{
  "norm_position": "pre",
  "mlp_ratio": 4,
  "projector_out": 512
}
Rows from block 14, named by matrix and row number. Rows with one number belong to one neuron. Each number is 500 + 40 x the weight over its row's rms, rounded and kept within 0 to 999. All counts start at 0. Numbers have three digits each. After the name is the row's rms in percent of the matrix's.
# fc1: MLP up (model.blocks.14.mlp.fc1.weight, 2560x640), inputs 480-639
# fc2: MLP down (model.blocks.14.mlp.fc2.weight, 640x2560, transposed), outputs 480-639
fc1.1914 088:473501426518533392472478512463485473505517482566537498450488469564480519480470486433501442537576492545503474416464490478517492531504522540501463537475486428430560425536488541514599490500451513434447507518412531490557457436524497472510428533560549444450405433595471479507435471510518498518527499494510437567483501488460476541465465515521436512500551491438476522471515515486478571434526528514521507488473483491551493495523483481483520490509440415536526514573454489552507459565479571
fc2.1914 118:560426539507439548496537482455471509488533501468531467490538544446437443519500539529463555485449521553466528584487487565462458490498466508487569480468515504563521559472544529530555474478475501522526478507572459465509437579556569519510563499432454486540482576517552517464547617504481514466458528450533527406520506485513524467558516503503525511514435550462542451514473542514617448504555456462411476580531459514525510513492543535557483516487502539565458468503538445472442500491532471
fc1.1915 097:479521486479549504515510488526576499482489449517493525506487498539499534526479342459458490496492487507522534509497432489501461534510584452553449534443467472473570453495514555501553471530444463468459513581509576488486484452516449442549421492545567466510453480567433493456445417524505537478462544496511460516485491459473498509501508541507480481541470437463442553440486526563440511496450572526493470487452503529497482511489423498533490470470466463523522434554467494451547499546520523
fc2.1915 145:558406519498414520494524497432506529523470517453508518492556550478493456495518532525476559482432497519451492564514541506504471498491390495508568479492533483575505581489535521494521510536503528530563535405536417484506430504509554534536536532431479525544504612531492515487543630534458557513458534455484520413555493520469530437551460471515496478488458540518542431553476490535596427539496410457444504564480497531515533528519565493555480528504461551553485464508573466471402513487530434
fc1.1916 087:454522400484457458442508463486503501509527495546418547461569437487459472459476440446459496548443530502506495399510502467488477580508592471559480560473482440512448458469519519506564467517500532496473509512513507521571453484565474488473444546487464525457430402522471477491580492505539505511514490507477440484518515488486503493558477531485467409516505485480489517499520478517394527554568516521506451574493467485546538459509462501492471479501522419518505431552464439466498545535550447
fc2.1916 062:468454514566556498574497528454467488454528500546487531536545458552479582497476511515476551522439448512511486465502491513517453558525492513480491501600542556491527564486543460543480445536457484457494461498532522460525466457493482410471488470553497563463491445512572531441491514463540450530463440478464505533478478501526568506537503432516562532461423562491457568531499555525534461480534503480517553446498451473515504482453478495443408486462535530536447438466450480501528537441511522
fc1.1917 097:439537380515451450471562474503529506547580508570494546484581477511410517520469463455461527507479584505531487488528435533478415496520587545538456547477502393481502460478439581504610494511557497496456521542513456536563499431481438482536512548468433515481439445526451521529537523512512560522530497424521473540524486498552491471464470531418509526527508517498540482539524489545400550456472459520531481441528505562452534510489454526533533539518491438473510449541483509462444528464486433
fc2.1917 090:454485491527517501535477476447513482484534485521566565532487544525570489588406481549485528536525493490456491433536496525489594520430518488465569471504526554468544479479522562522485516542482471524528486419467526436505426466464541426449419457521604519500526551542561476458449426554503517460436563519505482485505547475509430521504512473538465499473482522439446470535413500524511509524505459499528559463435526449489440482519522505491508514555487518510433524510539497491493491545529482
fc1.1918 097:455527415524439482503558488524507533550563493523488502510527512513487496560442472390474535513473533485479476429533470527518457505521601505563496544447468459470496458475467553506613486458474493565448519572532522503552527490478503465529497568500436473511482430610437519528536469535523563492540483450539498533525482488516508447491435564476456513470521484467494514536496522490435552478539469507534500489443533515483565497517507503560549505477511378496507447559453468487476507491523470
fc2.1918 055:470528498486541526538517387464512471483548455565522546557578464493546505532441516459435549531460498461404561447509549533466536577466551482463530460531509542406546525439538493513451468522485483469448500464515510417515442474473490481491437498494557513466532519525506553459478455493513495531414482573492562512540559489485513561550526492462482506465439523526470545529443532539523490539550439498538484423476470460519439515518508533510481476453572499536491449511469570465516533483570509
fc1.1919 110:457494520501571496497518514466454487485512467621446510467536438493525505448423475447449513534436506537489541487512424487494499608499494531530561507484473470553506526553520533522559453540520505472498516497507543469504387503525439394410469497495512529507512424561509553480556479553502510514508462540451466460553530489526461502524457474483423451494514474532470490468509473543452547552506506484489472573488469486544475498489521511543501537489491441556448457516586504472507535497510529
fc2.1919 126:569480484567467570515493499447460441499492544511617553489451524474516511477510571509512503523500444530473535506507531477457549452478482559453496533525602542513516544469525428512410517497524538501494503461491492457469473521517554494467507518499505525523503504503556480478380503484552480557441490502450557555419549476515515470487538474528536545439497559468472504504427494484545438541540442523532571532511481454530452492493513464438528496421501543573487518465515544502522459525445440
fc1.1920 113:466556450460511451484601469520503528498529523503459519485604492448476515534512444397423552526518557487510503430535424543485474520562567558596479549457435449501542463490447496482590506471497453485457492497506486477520503427481542440521501524492467465496430468522425607519517514531470497502507490464507498555481488526522473460499407546451486516499501480496528518516484507501471559452468517519482403500434475555469516536507523513513490564475470430485444390545492446469478459472526478
fc2.1920 103:535518406506459536455515452467446467542542497492541566511499535521523481519540573412480538536486505458498504495517579572468559430450529537477486476519543507479520491477507445478395518413487567505459534419503458466514527469500549519489493469489509549457532508493568476479455500481526518548469505529456578553465521413507535500510521545463520532437475527454525502582475542485534460558526393511588532515468521488546419557543485464490563433457509563534474547492457539477498483560468422
fc1.1921 093:485520417527552482481464494486564482507525511557466446473497458546537534473453417458548436526486519505488509506518396474487468494478527516507450502485461526442534497513484549475554537481525503491490525553478502492513508492523464474442484528561501450519482444520507438477431475479521511492477480508511378563462466474432482497462537491508484468498539454500445503526437466510363567463524551547559515429518502492542502503553483481504474471490494457531559479613508556534487495518471506
fc2.1921 157:560427558450496472514576489451479507515499531426510476518503513493490471502493566552456546515417526536477499565493547511523461492468381504506580470509559505604527599469508501496522486495491490508514536449544441483486415515487540530583524467468481517492520608510545499527557603510431495488476523473518515416543509508484521487515490483505464498476438517519536459541477507534595405553493434462417465579518474525480513525471528498561482504500461554510468459436537487472466490471548478
fc1.1922 095:461485443480447507512508522485535524520545443538442509481514437529464504458428446434514494500470487523497515458521446455506552541505567506565483551502537421526486429502504594521546490500532553513461550534482533487582454518543454447506453534504483488531477419524470515482544508526525523524557524458543471475543500484421491466558446495518411420571516484508455522490515472549433549545507471500504438553453492503524497449481479486565490464566448413563498454603465445543515512575491493
fc2.1922 072:458483532547483540537456488417476468478514506511560550499465504530532539463468577548528514512478444459487542550519500524459524505478502551421460506559557580493485523452540486498456495529445482475539474447506503447495479531462537512449507455539523525494526478502567488477419482463534473550478461465495520572448524497486507564469565427527493583439500517540468480510472501464549453489564430491534572515481527423548412466495519489434465472457506556539500564481474559497526494513472493
fc1.1923 105:443476430495484475479526497500513547486554500538445531412552456524490493492431447417515506474459538531532513462525449460520513601490570510546504553510473484501468495506527571536582535529537552533511490483462485512542464522525456495475416514474479562492476383536479473506524484557518546576508536444489468472557531451490441463521473472513416459529561529492508501525477483528425570526543456514524480495505473474518492484485471512560521495499462414502476463563496448532499513534498471
fc2.1923 054:456414510540517492545486500450483522448562529540533524479456494552477528536451512533469501560519434526499495530489478509541494537546494542463517513555541522491495513470559511520467480537470422448506477432490544476528428483529520491443489509534531557444484477519555557444461506466525482585449482475512582626458481526562493512535543445542481524473471586520466514499443531404522451457567479489470513517458482472557499461472466489462475528533517516562458495466465494508456504477490532
fc1.1924 090:485511414494445510439541456476515534506520434574440515438489502519452498530405493423449487495504509541552514459539426484517493530496609489595481502453462434471464412506519600507579521473489569519460514539513536475577470503544465456483436522516481477480488467524518509464536482548508540513510503464516463506557486487472429461535464497428471433488514473463475484517486481518449522482503476514558512512468548548530517513501480474572577488512453449506456499581497469527497528549529440
fc2.1924 066:462488482494490541489466448452521500469536465516547532487568499459510495511451457516567570562517445512410556434494498529425534534456514546537561506482549538493501463484580514501555503492489454541450448528514527450461448522483532414500406523479537474532433537587473579489444493509501454488446443438511501510462537467507479496482479414511523565528454530484472496506477560588533481501520443464522554449442458449463469482444473551485457513530478432498472448585525475513524423549562494
fc1.1925 106:482501401515483476441527444512517532555569503556492518448595487483431512511503403392451552516477542544475489406543482558503462520499597521597519594454471412506512416470468555474564493491500490536437523546519482500559493509479484475531529563445486479519459441535446571504513501516493536481502511404504457516459491484490460421500444544472468534519542487485515510544525545508477510486517455513496488509439520529493542543525455471554557552510482418464508451565464480465455506487530461
fc2.1925 066:430479451489515507514591459497450493487632481537461512546541460551518541587469508453381562517486491453487504452537547531497512533456594515534519435509494513438535510454486479521471494501484467488482517424525511464652459468466494454497473478563559542473530448530550524477518444496500487524489478521474549513533543491545480532530501493469513478454486508429470502549446522541519508529519441517556503457430453478494489481512481531502454421489545549513445489496480511423506523476537493
fc1.1926 092:446462424490452502440488502504494530485535473575466491429510495537522528520474483475527495507467472541515525439515439485479493526506607506510558507493475503492462462453542553530522478503492510566488478547462519496566470497522438468496461526499472547495462413543486487494520517531483583512573531467498524489522527463437473470513462471464439488508497499526465516489531455547424602522519501482475468570444483491561505503467471498595520542536471483534450482594462447534495546502514448
fc2.1926 058:433428501549525493516489461462486536466516536518475469507500479549486541521461536491500546553441465493530479514473460556486460502519543516421479516522514545508488549429537519517475484529461446446467458464454535498611441506460499479434481518553483562438475446522559484446478474415532524543522437485520531598456482529576481564523535476493470586440465542516458540522521522453525444504553470486496568508459453444553485444476449491439469510535507594531458495473450492479526541474494544
fc1.1927 111:488497459478512404486545517499503510504530521551479537519540486475441523496504385445427527516501606491473524490497489522439508502511577536584502566406445427521541491507477492511538538466481499522447554520511456454538517458529520425480477506455481509518439457558461626476529526550483475488457549476505464514507483495537480446517435514460536487507503499458507497504542547518456502481483499528543485480440514590441547552508491494517552537442507420484481390569533452451469501495506459
fc2.1927 100:603529372545488486454521452498440443542520499462643589503484529473516497567537551487427511524526480497526532426504525499487574477449515562505523509514592452474524510473514439522429499415530544503485501446484503466520514520474511486488482483514501528484517551527511493477395482507544526515413520522434551542425545436496525404494503558489521560417509548402485469525369523503533456560519417500519518553458504485538448527531547465452524494426496535554487521450494577488506439532469458
fc1.1928 118:385463466527509487485519491478512536488503517582482474411481489487516481499424480472498522512405459520445457499529428489496448488473517487547535561457494449524495493488515566517575515503547497482487512470471483474582476486477429432420460577507471494504484418529496514506523470527451550527499478509441464473512513489493465477498472470523444513519567542522491554479469468492403595510469483476510519496475460473542462465485492573489495574553494447518416479579508507545461509571543485
fc2.1928 134:488443523565518518541537504447430477475490516484563496484481465540499575504495549497476490524469478497524501521500459444484498563517470591488511494541478542505502583458548458498503431568448455420557436490530553531505460496494481420432492504584508500427497462552504540424457489466553493525498454548488578550481497503560534565503523439515536549435451562485451565475515544513538447483522507441468558539498433500559509432478433477434448492476530487571485472437441502515524483434488527
fc1.1929 110:466489470539559501487490555516517489455552421566435490510512456588552521536452401438539498501542460428500533424491437537552479532549510507517476521461498487580487499483517572529533535507434461433430497526444523506592474485443496453485423514525562483504500498535511478482493458516491492505494490521531469531505477531535489479460477500464507457579519489454489542413499499497446599413473590504496538482481496487482477499434499498487509517518544475485453484559483528522554528498454568
fc2.1929 177:572430513498429505508550473469464510495503524443519506493531525483477478485507561491447555496435549514464514508497528495457492504484467515494568494539566541560522585483525506488469500505469565524548499433551435463521421512505521531525529482504444541509503600539510507472538636518481517522472514475467514427533502476460561449584512476515494514464446508533537451569466521538607401557516406482446484600474487519557522494504521470548466490477491540563455458476510472510435491493518447
fc1.1930 104:493517414453424487480537494507501486529577494501429500509536477498468484533480398429466536538464541527514547490479426526471474516530576498538526563507454452469493473455475539491536503482502495515461498541521505487565457455499430426504446518476420483481460399570446579521500510546510514533473520475508492530472481481510474448495406523478477501496494481489511522516469526554470541502529453511516484506499516507503537539496469488564504493529455376461515453606483441470488474542483441
fc2.1930 055:431465391513525538502549381474515511460574457582509551542564430509531510522446487454444521529491583481450496442547529560498546555435544500477574453506475510486531498501486496518494517512490493480406481487533525453569481477468498492498423440543561550493590429593533495504517442497470523495439499529450524478523558435522533483498515497442447490514514499445519528540485505542501531518539463475525490442450491455577499505465520554528503456500497548494468470483442574465550589507559469
fc1.1931 109:472476486449493473452519477506496506520561489574474516473499492506483515479452445454466533519465483523514492479516388462479529567475557511535544528501462461474448461479523571533527493480530534513516492542496517491600482532522480470436422561505466505480456437528512479491571501531491598554563494457514486486501495455488462497528455496509449463495509532489502519499473485546408557509525460508501487572460502493521515507477462503554526497514478424505469436566457466509498539539517477
fc2.1931 079:469431507529523489506497487460460512473555564517526503493518463534516555508444527500485523524444439482505496514544491514518445490511503572464494501502522518502513537461504514506436491517493453467502459410478542498519472498474477489456494541527492524474484467518591524463497447466524515589485456504475524559453484510601497555512505471499494606441492556448487517516453581431533481488504511462488569507476441478536486462475498528443472528506549595518446495501471545497506577462489521
fc1.1932 111:455523459510566470528510518497519503473522498557448483520521447556516536419480384414507476514491524463510555455492414483535516607508517477563471500475493444457523478548492535556595505489482508448464535556491518492510544442535438496478471530525532497489437410561503525492499448462503545481494489520478428568456510498485500457490454498464513480493515507388523592473505537525415544413512586537485504446506443511497503521495433508436488516514516457485488452542464515486521497502481588
fc2.1932 190:549405527488455549513565499437415476493518523480524527473552526467496483493497548512483562500424511524494543539501496510481508489479417514500574483500550519573505585487546529497481479487494532527571491406522460480506402538528531529498524512471461535508496574542501495483537604499486523521478550475481498417533496467479546446548501454516487520481473533535552431534485503527584442516533415466445493646491467484539500486480532498520473524485525541554424455481524485479441512494540450
fc1.1933 150:503537534530570512546424530543547514528425529505558423540483520574524504499501490482500455478521466476538484534492525504534447450520340423489411483480515509527529475556487428518473499487405514453492492515554530511463583535486509542521487532520484433456507480426500448493484486486512482474524484486559511548506437487448462476456594558489559483560508451489447527465555557457506495427466580489582536426488505505542530484439481501535495506478560558478477522455453537478545502544488506
fc2.1933 266:628479523472441465527504520487473506481485513414542481464475520485488494477493554562483535468482505464518506591487577530477504477480353497468568492506546544576518609490517488524478492520479558535527476473526466463464441570467501568524508474492514510496547620478509502458525558479469496525515507481502497444540506528492536452522527509552489534490458517519540521589453487523578398526517440479440493503519460496509520444463554483525495491507493503524476483486524458507494479519490528
fc1.1934 089:449498478550550444474475498508586511485460483532500456469552453540473509523465463490511530523510518503492540547520407489531462574474567467564458535483529462511560482508448552557585479499531494483499490594480578497539496430490457377455404473531569507438442446526495486449508431516520490501478492497497463513505491494514424532525507532507475431505521495502439589506445485524436545446515556480534476547506448502516527492475456493473453523522494459498480490571454547495523493488544488
fc2.1934 130:571439476520430510489589480422507480510540537477485525506497509473502459512506544487446540513439489512485495559488537486493450489538446540490602470484535523579541567507544561483514477522484539551566507440518424456516419544513543478528545490402460525534452588547523501483543625519453520511443542487513529441523493498514555451544430459512504469506447583517530450556464534537574411555533439455417475582486482526482519522498562499553477501473488503557448449484543491459405499482537461
fc1.1935 082:479484431480532437514493480496557451489562488535479550503536450563517501529458507406496548551494482438553548450493463508514522499484626537506520460467528441464561453521468482490521496480459567515451533533465485457491520452446412435523503457525570497470499409607503475470499422478537505504513514505471500504482477528491499503463502515451420432512535484490505526520464530490426629519479498491517524434568461481510486482510499537553468469516511463479504506551444516453473490487535477
fc2.1935 134:529438526526434498497553519454497541498533494471505531461567534502542457513517555484490573478423493511467496609543553545473470487493405464449496520497546461609499580484514515501498504496486488546496506437528409486496444510533571558516548538423468552593505604501535496537526621500488508536485511492468476463518477461458531433522455483487507524510469550504541477549456509484606376513541441483486477552502519453504549541509537469528480549468473531537496444473540526504413522471506458
fc1.1936 086:478536372516481483427566481525512482518605504518504519475591472517437508529522470378477520494448516495480508436535457513520492535539600529609474525515448407506464411483487525512621462507545509514476561555517519479544503469481460477495517497447414479478409405553441534503544530498508513520522547458517453555509499508493497467511463523462519472518499480502496509527473516548450550458517458502539493495481515518453517512491504472520512478523511435487472471548458505495438498538528436
fc2.1936 060:427498435490517508494510425473466483481547470578522569598584512495546496524483495470437561487480580428432525435517554554473535535396573492460537462512528496454568465471511520514445506502477504497454486448532534423604476453464526461538453429545579559491551475547574494503465478485482505497444525518461491511495546431537514527549540522426473518471477513450485506540481488544521500567468456520551463450438477501475465493506491563461470420515499532487453481459479567420515522462540500
fc1.1937 112:468506464469445457458568443509479461551525455541443517458518434485453526489477438458468539530543556510522548466497470487475502575544574541562480546484490402499496473438527584501548514502518543544417525576486509484581466509580470468466432524499447491506451470552497494491530550508558538519527516421529448542491523482443503496507428486496457483492506478481484503484506483555414567545505485496489457544485527545466506506556457450558524479523471457541521469582492424470509476517506496
fc2.1937 069:494462519562507525520509454433456488505570463522536587522504519516559538514465507511440548528490481495443525495482535490437565517466532557445571468480520513433579544405538472531470527590524482503518455481531518477536469436451575444476496489553574503475524503538522530487447442477589449528432470551439507545472546521538512528470524445516537526432480560461457506526418536510502494547472469492486550463481484468521466465484501525433440489494549494527477493509505537465484527504515496
fc1.1938 132:473485477490485542493526501439422504480508435577463522495520419487467511453435445448460500494472503475527565435532455464495557564500503527523567506505431503494457512506557535537510465515507505472495510408494553508544426488509458428374455526511501556501473480515451522438580518539499512539492507526447461496539509484495511494559440470505421406506537498489524520494501501578444559557528521498486482573483499485502505527504529496499506545516498490535406471494575465497521498482504518
fc2.1938 136:554462528544457484531496511388477493489480480488613588456475575528483485523466564495508528490529470507500487506527565476483537481484514477452494524498584555512483496488508499507393493523470526512535522473497481471522455513489538465476504522505526520495492495471552406418402543524589544535521510433469511535489503433472480464504512462527517525481521531453411495548477532501563441514508438511569587510477512465535450491522513455481496493489509523585486528495467515534505477578472465
fc1.1939 108:449496459465458489446534468515500482488522487574479498453559416469415510470465424465445502530507521544486545465486500479505484578503561512554534568477450440511500468500447587504517501478536542516471530529516461510528471481534450439447433516497433494507459456540437508529522526524534511535491500455447497527512511482446515474510481496492483447530549500511533512491530499568450546522501467476502470537481501488478542528529473535515483492480469433527485413566485483503475475500483476
fc2.1939 056:474464523532493587543479539463461484469487481540484562500451464535505521479469530504486530500481465490512523495507549503511509509464571483469418483546618559459522513498510483494382466523465460462502485469545556510490458501489498472479483500514589555457472447492655521453438530457525449567471454511520601526472472431561547536548573488464535591455491552482450550542510568516548439547538510479559535423510471480501451502454500476469462496509528577543449502478483497483535544483558504
fc1.1940 100:486541419468463445433546443504534530516571502531468522505570488510471502524507419390485541500485546521539494421535482510490488527516616528578461580460478387513496452462482570461538509507503470513426526516480501475582507433531456494532481528471442502472439442567468538500505481530508531502511533460517495501483446499534490428476424525445498484480541469446503508529494502514452549453473496491491425478457485526474533499492445487544510499474447458488503432571456469498506525495521441
fc2.1940 060:477486427471515494499529491470514497469542427561483535555551467493502541513486491396456571504430522473401534461509584559482518543422595532510507487564498502451534521467464472560459465511518480446458489491524537474567459467466481478514511440522532524446496473516562547466465486511469479516477498560442514534509574483553505552544538487425462519452478552480512527548441490552516509606520426442523462461471477483502467507512450559457493464469506558526458452449498563468503600476591528
fc1.1941 098:433453425519472487502525471472530552483549491564463484454521432488477521484438437433511511506455483523506553471574484500523530557490536488538530542508525448513456481510518547583549499550561554540499520506465559484604433509514452454434443577482499500479475400541499528460541481530503562479531481468478492500538540486498454490529445470509463419552566507520499534468474460553408590556541485490544510520459518509511527503465489506519493484521490432517477453555515480467468494529530434
fc2.1941 056:455460543558529520563467499468460531421503487627552504453543433510505523522460524514486530411483487489470527469551478513482526534486534498426497513573569567486500531455506542549495457532493483461529464438428550466545424487508537477445483492509573546497529469538532488495442482435564577530486429485452503536482552516474521572538525436523493503469537562503442571493472473489495472489510478505502515502510457417530531453427488535434474490517496562540493493504437552530582565516521522
fc1.1942 100:496587441567434477528476507474498496470565478508461530494503440559465523484485442446513518513569476489559539518480460485498514500544610518491449525521504444459518448555487522456532465504485528542518552556499566481568510506543456384516511515513537556513434446538503429501497484504597521585514481454466446555497470507483507465462484531539510509497550478410464510558462528507472517457563541533558534477512548501530501532557456463496437483454455424530504497590480518540486452527462479
fc2.1942 148:556413526504459489493555495454498534511504545445516484492476515522513452545495614534475564478427508536480479582500538537483446463461396511459546466451556492596527568442487486505513496481455484515500508410539410477454442507503536527554548531456501534543517627513546485513552563523427562460482506478550506454520495504513506493530453508508440507517452527493529437517488531478609421508486433447439475597502461494469507510462544513535464519482484524500483453464586495480442505486537489
fc1.1943 104:500559458498494421466576518509481503490594490514444518490535400502436495524458443429469532525515584534524515480526439516504504553535543548553485504457475457469504443503427555485526478465486555539435527522492467466556502473564511488452489549507452494501469450565487556467496505501519526509526508472495463535492485491511528485532440509464480462541504485489477545525471514578460516537503527519515406502484464548461518495483464483499515498491468446498526419573507445462463516487491488
fc2.1943 052:458456477501524461564560522476503488437477472514501518496521477503425560512470544529494537551463496504434522477515525499523485543444518520451479517544561513479522507435532450532431502515454482465518496508533547488518423512478531465441505464558608629470502450503593513424465559478498517560446489483497564585469513460503533542568534471484539544381481517485427531518439551481532493486562465464496530518475468478493549473474463456455493455493524540539443472392529494511547521486539497
fc1.1944 089:473513404500495502472513485549536505501547560504498557472534501518427498541470479441469525529496497552494506440492486507471463515502612485595484539454482447446526482464505538506592493489512467532471538556484451477548465519494506454524445551459489485500462459596489509519523462492491527549495478449479481577464504516520514434476396516491507498503521531460538497544493484538467568498556484529549458489498512563504515536503479521497504525468452378501489421575491490457460525514538491
fc2.1944 057:398508429488487507505527504476530479465530454510524564589538530514562485594490508425443583488477511495459515457564550540463514553435613515473519481555470502402557499460496488558466479501530535488439480485488533442629479426456524460516456415480539497462534537545531497487472423529528460507460519499437503484545555455498533488516512471430460478476498504459499477558460496540501493567500457471504519448437517466508455478527516577472474479486487509493477510558511497364513557523531469
fc1.1945 088:427531452549423503509547473518524495563546485540491544476543465513452504490482419409502562483493505501528474459517411558524493509504608533595492602485467389517452453423492580476545491460544466548479522507517515528529458472503486406509458528519444465452487422557501487528557491485482528504538471492497475501464487510517454491465414497450465476529516500469479492509525498543455546489555506489466428508444497482503482535520428511509485543523479425506480476542471419487499474497492457
fc2.1945 065:401448504462520445524489512517497534465562443588495517518538494485553502524411515404501505461478518508437518453562506531469524545448622456432544504522528516454507488456485551608476476573509460456467453485474529469599424441513524460460486444504569569507579465530519540481526463464514532467449540496423468474489566462503465506533479489449434497486528540432480541518422502539440575516435475516509452492476476435536562473487505530438490508519534570497457510489526534496526542498602516
fc1.1946 143:452467519514559514522568515505456555453501438578458486480539440487505496443431458501484509472483555498526527479583425481513543615479505479536551516505475494541487530529513527564515491550534512478500470443491547513541429494525462440389462484514492530476521440518486540469541483543482562502534480513490480449575522482493456496575473428475447380527520502500473516454488489563452563581516537461504461575513448518474500508500504535509464541508523475591424470478554496470516547474528504
fc2.1946 125:566479499528445558473454460466473467569478512457546563460475576512507447494495577537529480529510461525535521516501572489484542415503529502456469535516575545477464486467507474497422559473507569531522520448473435510510542517474497545460485473486501552484509530462570451494454503507501494548508551440470557577475527487460485513480524471514501538454510531506461442534450494455536446536494463536570554549504553458561460529500546443514566474497450593539497550498502525548513469590449423
fc1.1947 088:477541401513478502478567467488482500522534513509442563468543446550446484547478399459461520554484550508488511452486461529515502510480621533594476553463450455488528467498459534531608445488497502507452566564482511497538466473541470454482502531505427467468440456555434493483540515495550555500509496469549492501491506516482533472540463519415432493524477483463492552524528504560436547456546494501554456496473488533525514530541482506539467470510502445504526483607474518498445535525478448
fc2.1947 058:480497481507522483516528472505482464497591494539537615594585460504541488558454445470432538530507517488441532399543536568479537493441566489467511455538496498413569455500485506579464486520501496479450497448521522448577475394450558424522495436501537508506536483536565535487497434475510490532415516550494473515481591469475520514480514466452479502454482519438461507549477516538474510581503418519539469458438518495486443499530520573492497442507473556501479505524474552432498580515585482
fc1.1948 107:446473470475544460472502482511513528508526466598450475473495472505470469504466478461496508478415489545537485494521405494528467570451588468517484507465473456528513446505494617494542465519566498508473497528507539540558460504500455418443424575527483519475507438582500507482521488515448573510557450474530432481512521474466448459515481487513416482571518508499446508470515520507393550480491536454492445525509435513516504440446493540532504564540482458526435505608472481517550556501556499
fc2.1948 076:501521476517502537522555442451428472497575492518522508474552402506521588529570514453447554547422510509532517492465481497455512511521509539530503522547453456527480490473559471457515446447425443473466538483521514529543533513514542486501475498516493511455473456517497574496474480393579502496460497470487532573461460491522543499500482550452574578448476509471565560486507590520526469498556503495496550516472493510565478507525410463482448493460542440527498401484471497487475503392481476
fc1.1949 090:467519413469466489490570463479539507509591487519482565503531483523433531508503415411498512499466506493507515406525422518486464484487603526535515584469473465451488415445504547515612515463547484566480564512516483457566472473537505439515493548474414498514464417569473490480509468481471507498536539492529476583484458483500508413455392564485461471500492530463493469517505504533456567466544484498543426475493529516489509490552475489559513514513431412484516412576451482441455472545482477
fc2.1949 061:461479499479518483484558440532524470522574446504524527535597486500520533514463506430445585515487513496458474429541532526505566536422603506474527477533514484408580479497496501569453523523509532472385510458546486439584489464470514509491490444504530548475529505496540510494479461542521512499412504506446531508523557473493479508511473485428513477467497515462499476572451499511476514573505473529546464473467477451495463544532521525530495459476517554530488513511487545443493522491537476
fc1.1950 093:453571467498553504511471475507529495515526491516517474503489520552536537561424402444545499521512469532553535530528455484483503463539525481498470529487487444450550414520491573522574523457489503537496489557415550492568474478547492465458428502547518484479442507625477432482485424517538483489456518454541428554460504466477461460458418491516483509523507475505456560508485506463446621452485501576503532498505504496516496531504485474480567490509479429483482512609521525470533479566531491
fc2.1950 152:566422530471442501507553502438484551496517498466511495525524528481495453507503578534479564479443512521483506543517527503506481519491442457486587472499506530582506554481521569504531504494464488545551506427540430480497400536510546513552530491467459532526507594523551470495582607546459530486478528469513524410552492497480519484536513481526459469485447520503551438507502524537579404533529448439409459610504493532495499524487521488544485493470480530525479462470573478473415513505535461
fc1.1951 083:425577387504499460475534438500512473531532481495500498473496478520504517505449463435517498562509586523489536360442371465534484517540566584557492487475454474487551435513511573538528478469469569552472521519424505441506503469515505467493511424502562416475419475541539483493497455472553460463476501531542421546519530505525510459549484550491499464530466464489458517528481523505471595487488542543512488426528551475462467495483481541451504459502486448558551501579516536477464536544536558
fc2.1951 084:532413533445456498520484513465539489502496588473486491488570508495508525557480518471495527552466435456463473589496492495518456496425464542486514492485460416529573523469489477454501496542493416479518563448500453482510451440509575552558533517441490587526496522512609514459539580455468510538462532466493553518439471528511531466527465472448559514502462517539555439550478520492608368497557454456463538539469538484440505548532523507523492489430481573508513464442529475486432496466498467
fc1.1952 095:464510435461476430463561462496460516495574463531423503470524416531478517472428478467519528507460530531517531411501460469506485589519610516589459572535503482494426436494510594514579476483523551504491513577450529521560500474533475473492459543498470533477465424509469528454534505483546551506515515460500441520524505514447519484549451481471391455549500457531474531497516488572404510533528543496505464576470519546512515502488469482543520489543511414572526458558446435523506513512494516
fc2.1952 068:482423502568459503530461518461486496415492505528539508469505500561494537519476521510489507526444474495507527498524490537499488523530536553454502508543584543502509561425545493517452500534480473472494466436494497476479489476461493486462515523564503564452504446541591500458481503458551447525486460495539515553465538510562560526513548444508492536448424564465431569505436528503568440485525514451491549439484450467548423479413455520434460507487572582535433548477497540520509562483548525
fc1.1953 096:461532360471484470436571466510507495545597524533465521459551473491435511538447471407459503482450576523540522438546434491498451486529608479566456576453487407522531461491490543522570489521515503565451522549481488473531507497500438502500470525505427494443430464547453495504548467481487577505509544429536502503471498494505494453485422547497483474529536532475521511548494495545407536505503496512564477459495511555520518520486452498543517476517465412546499475552433479469484538509468484
fc2.1953 065:435473518482564505531485476501493496524528469523545558533510500486556475496500473431498530539511523444419538465543584574435584512403619523451514432518517527414588486511493488552449528512486490485411481446524505366517475415480511477505483460482572525536512489496542530480466425520529507527438506544449529490473544455496562548511520513426465497469470513454478499539436521487473515600464489530554508395459496462502490529519539524460477476524499532481496516498546541460509540507558512
fc1.1954 100:460509442458484433485534503511525547501552480504437526459574462482481500507454424387484531501487509485510516407533452549511443523488536507582464540467469428479531460502447539507626473483504507529468509568512479518584528445482479488531523528444484491498425459590490577503544464518507541485484529429525460527477493438502469457523425524476499459497525486475538510518483522493426557479538486502553446481471538518462553475489486501509546505499492379471494433574475445487439518539511440
fc2.1954 063:429504434470546483491505429468487489494553443535519526560617452495527514543468438481506498517481510469461536435506564515489585553452567520492569476550524523401535478515493450557455528493530515507457484466526534454604489451473553457489469425529549531476540531534519501499493433524521507534405485541475499453524596465510507501498493444427495492463481504470471501552482468512495493614518462498518516440467521464492467505525504543507488424499521570533523487460518573441511532478570467
fc1.1955 096:480461393526484521493575529492506501518539507507465519450560465496487561529462415453479512515484505529573551431536483475505531584478608507582495557483463421507478431504471531547563482530496566508509517515502509489589496498547503502515491562520449504491474445543498544490528528556524565507485510489533477500529464484450516472527461510467430443484491471464494498518481524537446553522570443485594465538478492542518507484514428466526543444516488462507446428559470459491451502501526475
fc2.1955 071:466467474467555475538503496489485487404475411564469513583581441472422500507458473495507490514457545525453556418500492479453537646480575522506498479546551514507526507473502508603539483538474501513472446549526527462531479526563470487512479472510532501459488469586504550459531569483516481488486437504471490470499547447470518507549554422479447484517520514520494515467511500605461502555538496400476456504478432462511558446461480538476433449507518508498515511504440506476576547514540505
fc1.1956 101:451468463450445447432553460514526490529563462565486493424553423485492514479443461441487528522511512556494565475531444522527542573496578470539529560525487422461434448440527548487527493466501534524504487537483476513544486495535464450478454517458482526533464454571483517489532561548518540491545504492532490490498523505490441459519466472508429490529527457488472498484494465573431563522532459474478503564454523529533495496481431447587550496558493476517478472604487419526486523507529488
fc2.1956 069:486458489570419537513465500465494503462543551488485582478474472543486513551506540496477528548498430523477518500548506500513488432510523538453494522547548509505522541457567480472471493510444449480467462403493522501527505492487534495466472461515464532479488468527626491488477504474517427529494518514476563560452506484539517557453541450532556617456464566507428548570454550464536382495526441490494589488508492446502443459481498478436478459494512616523506509499463533512507508481513519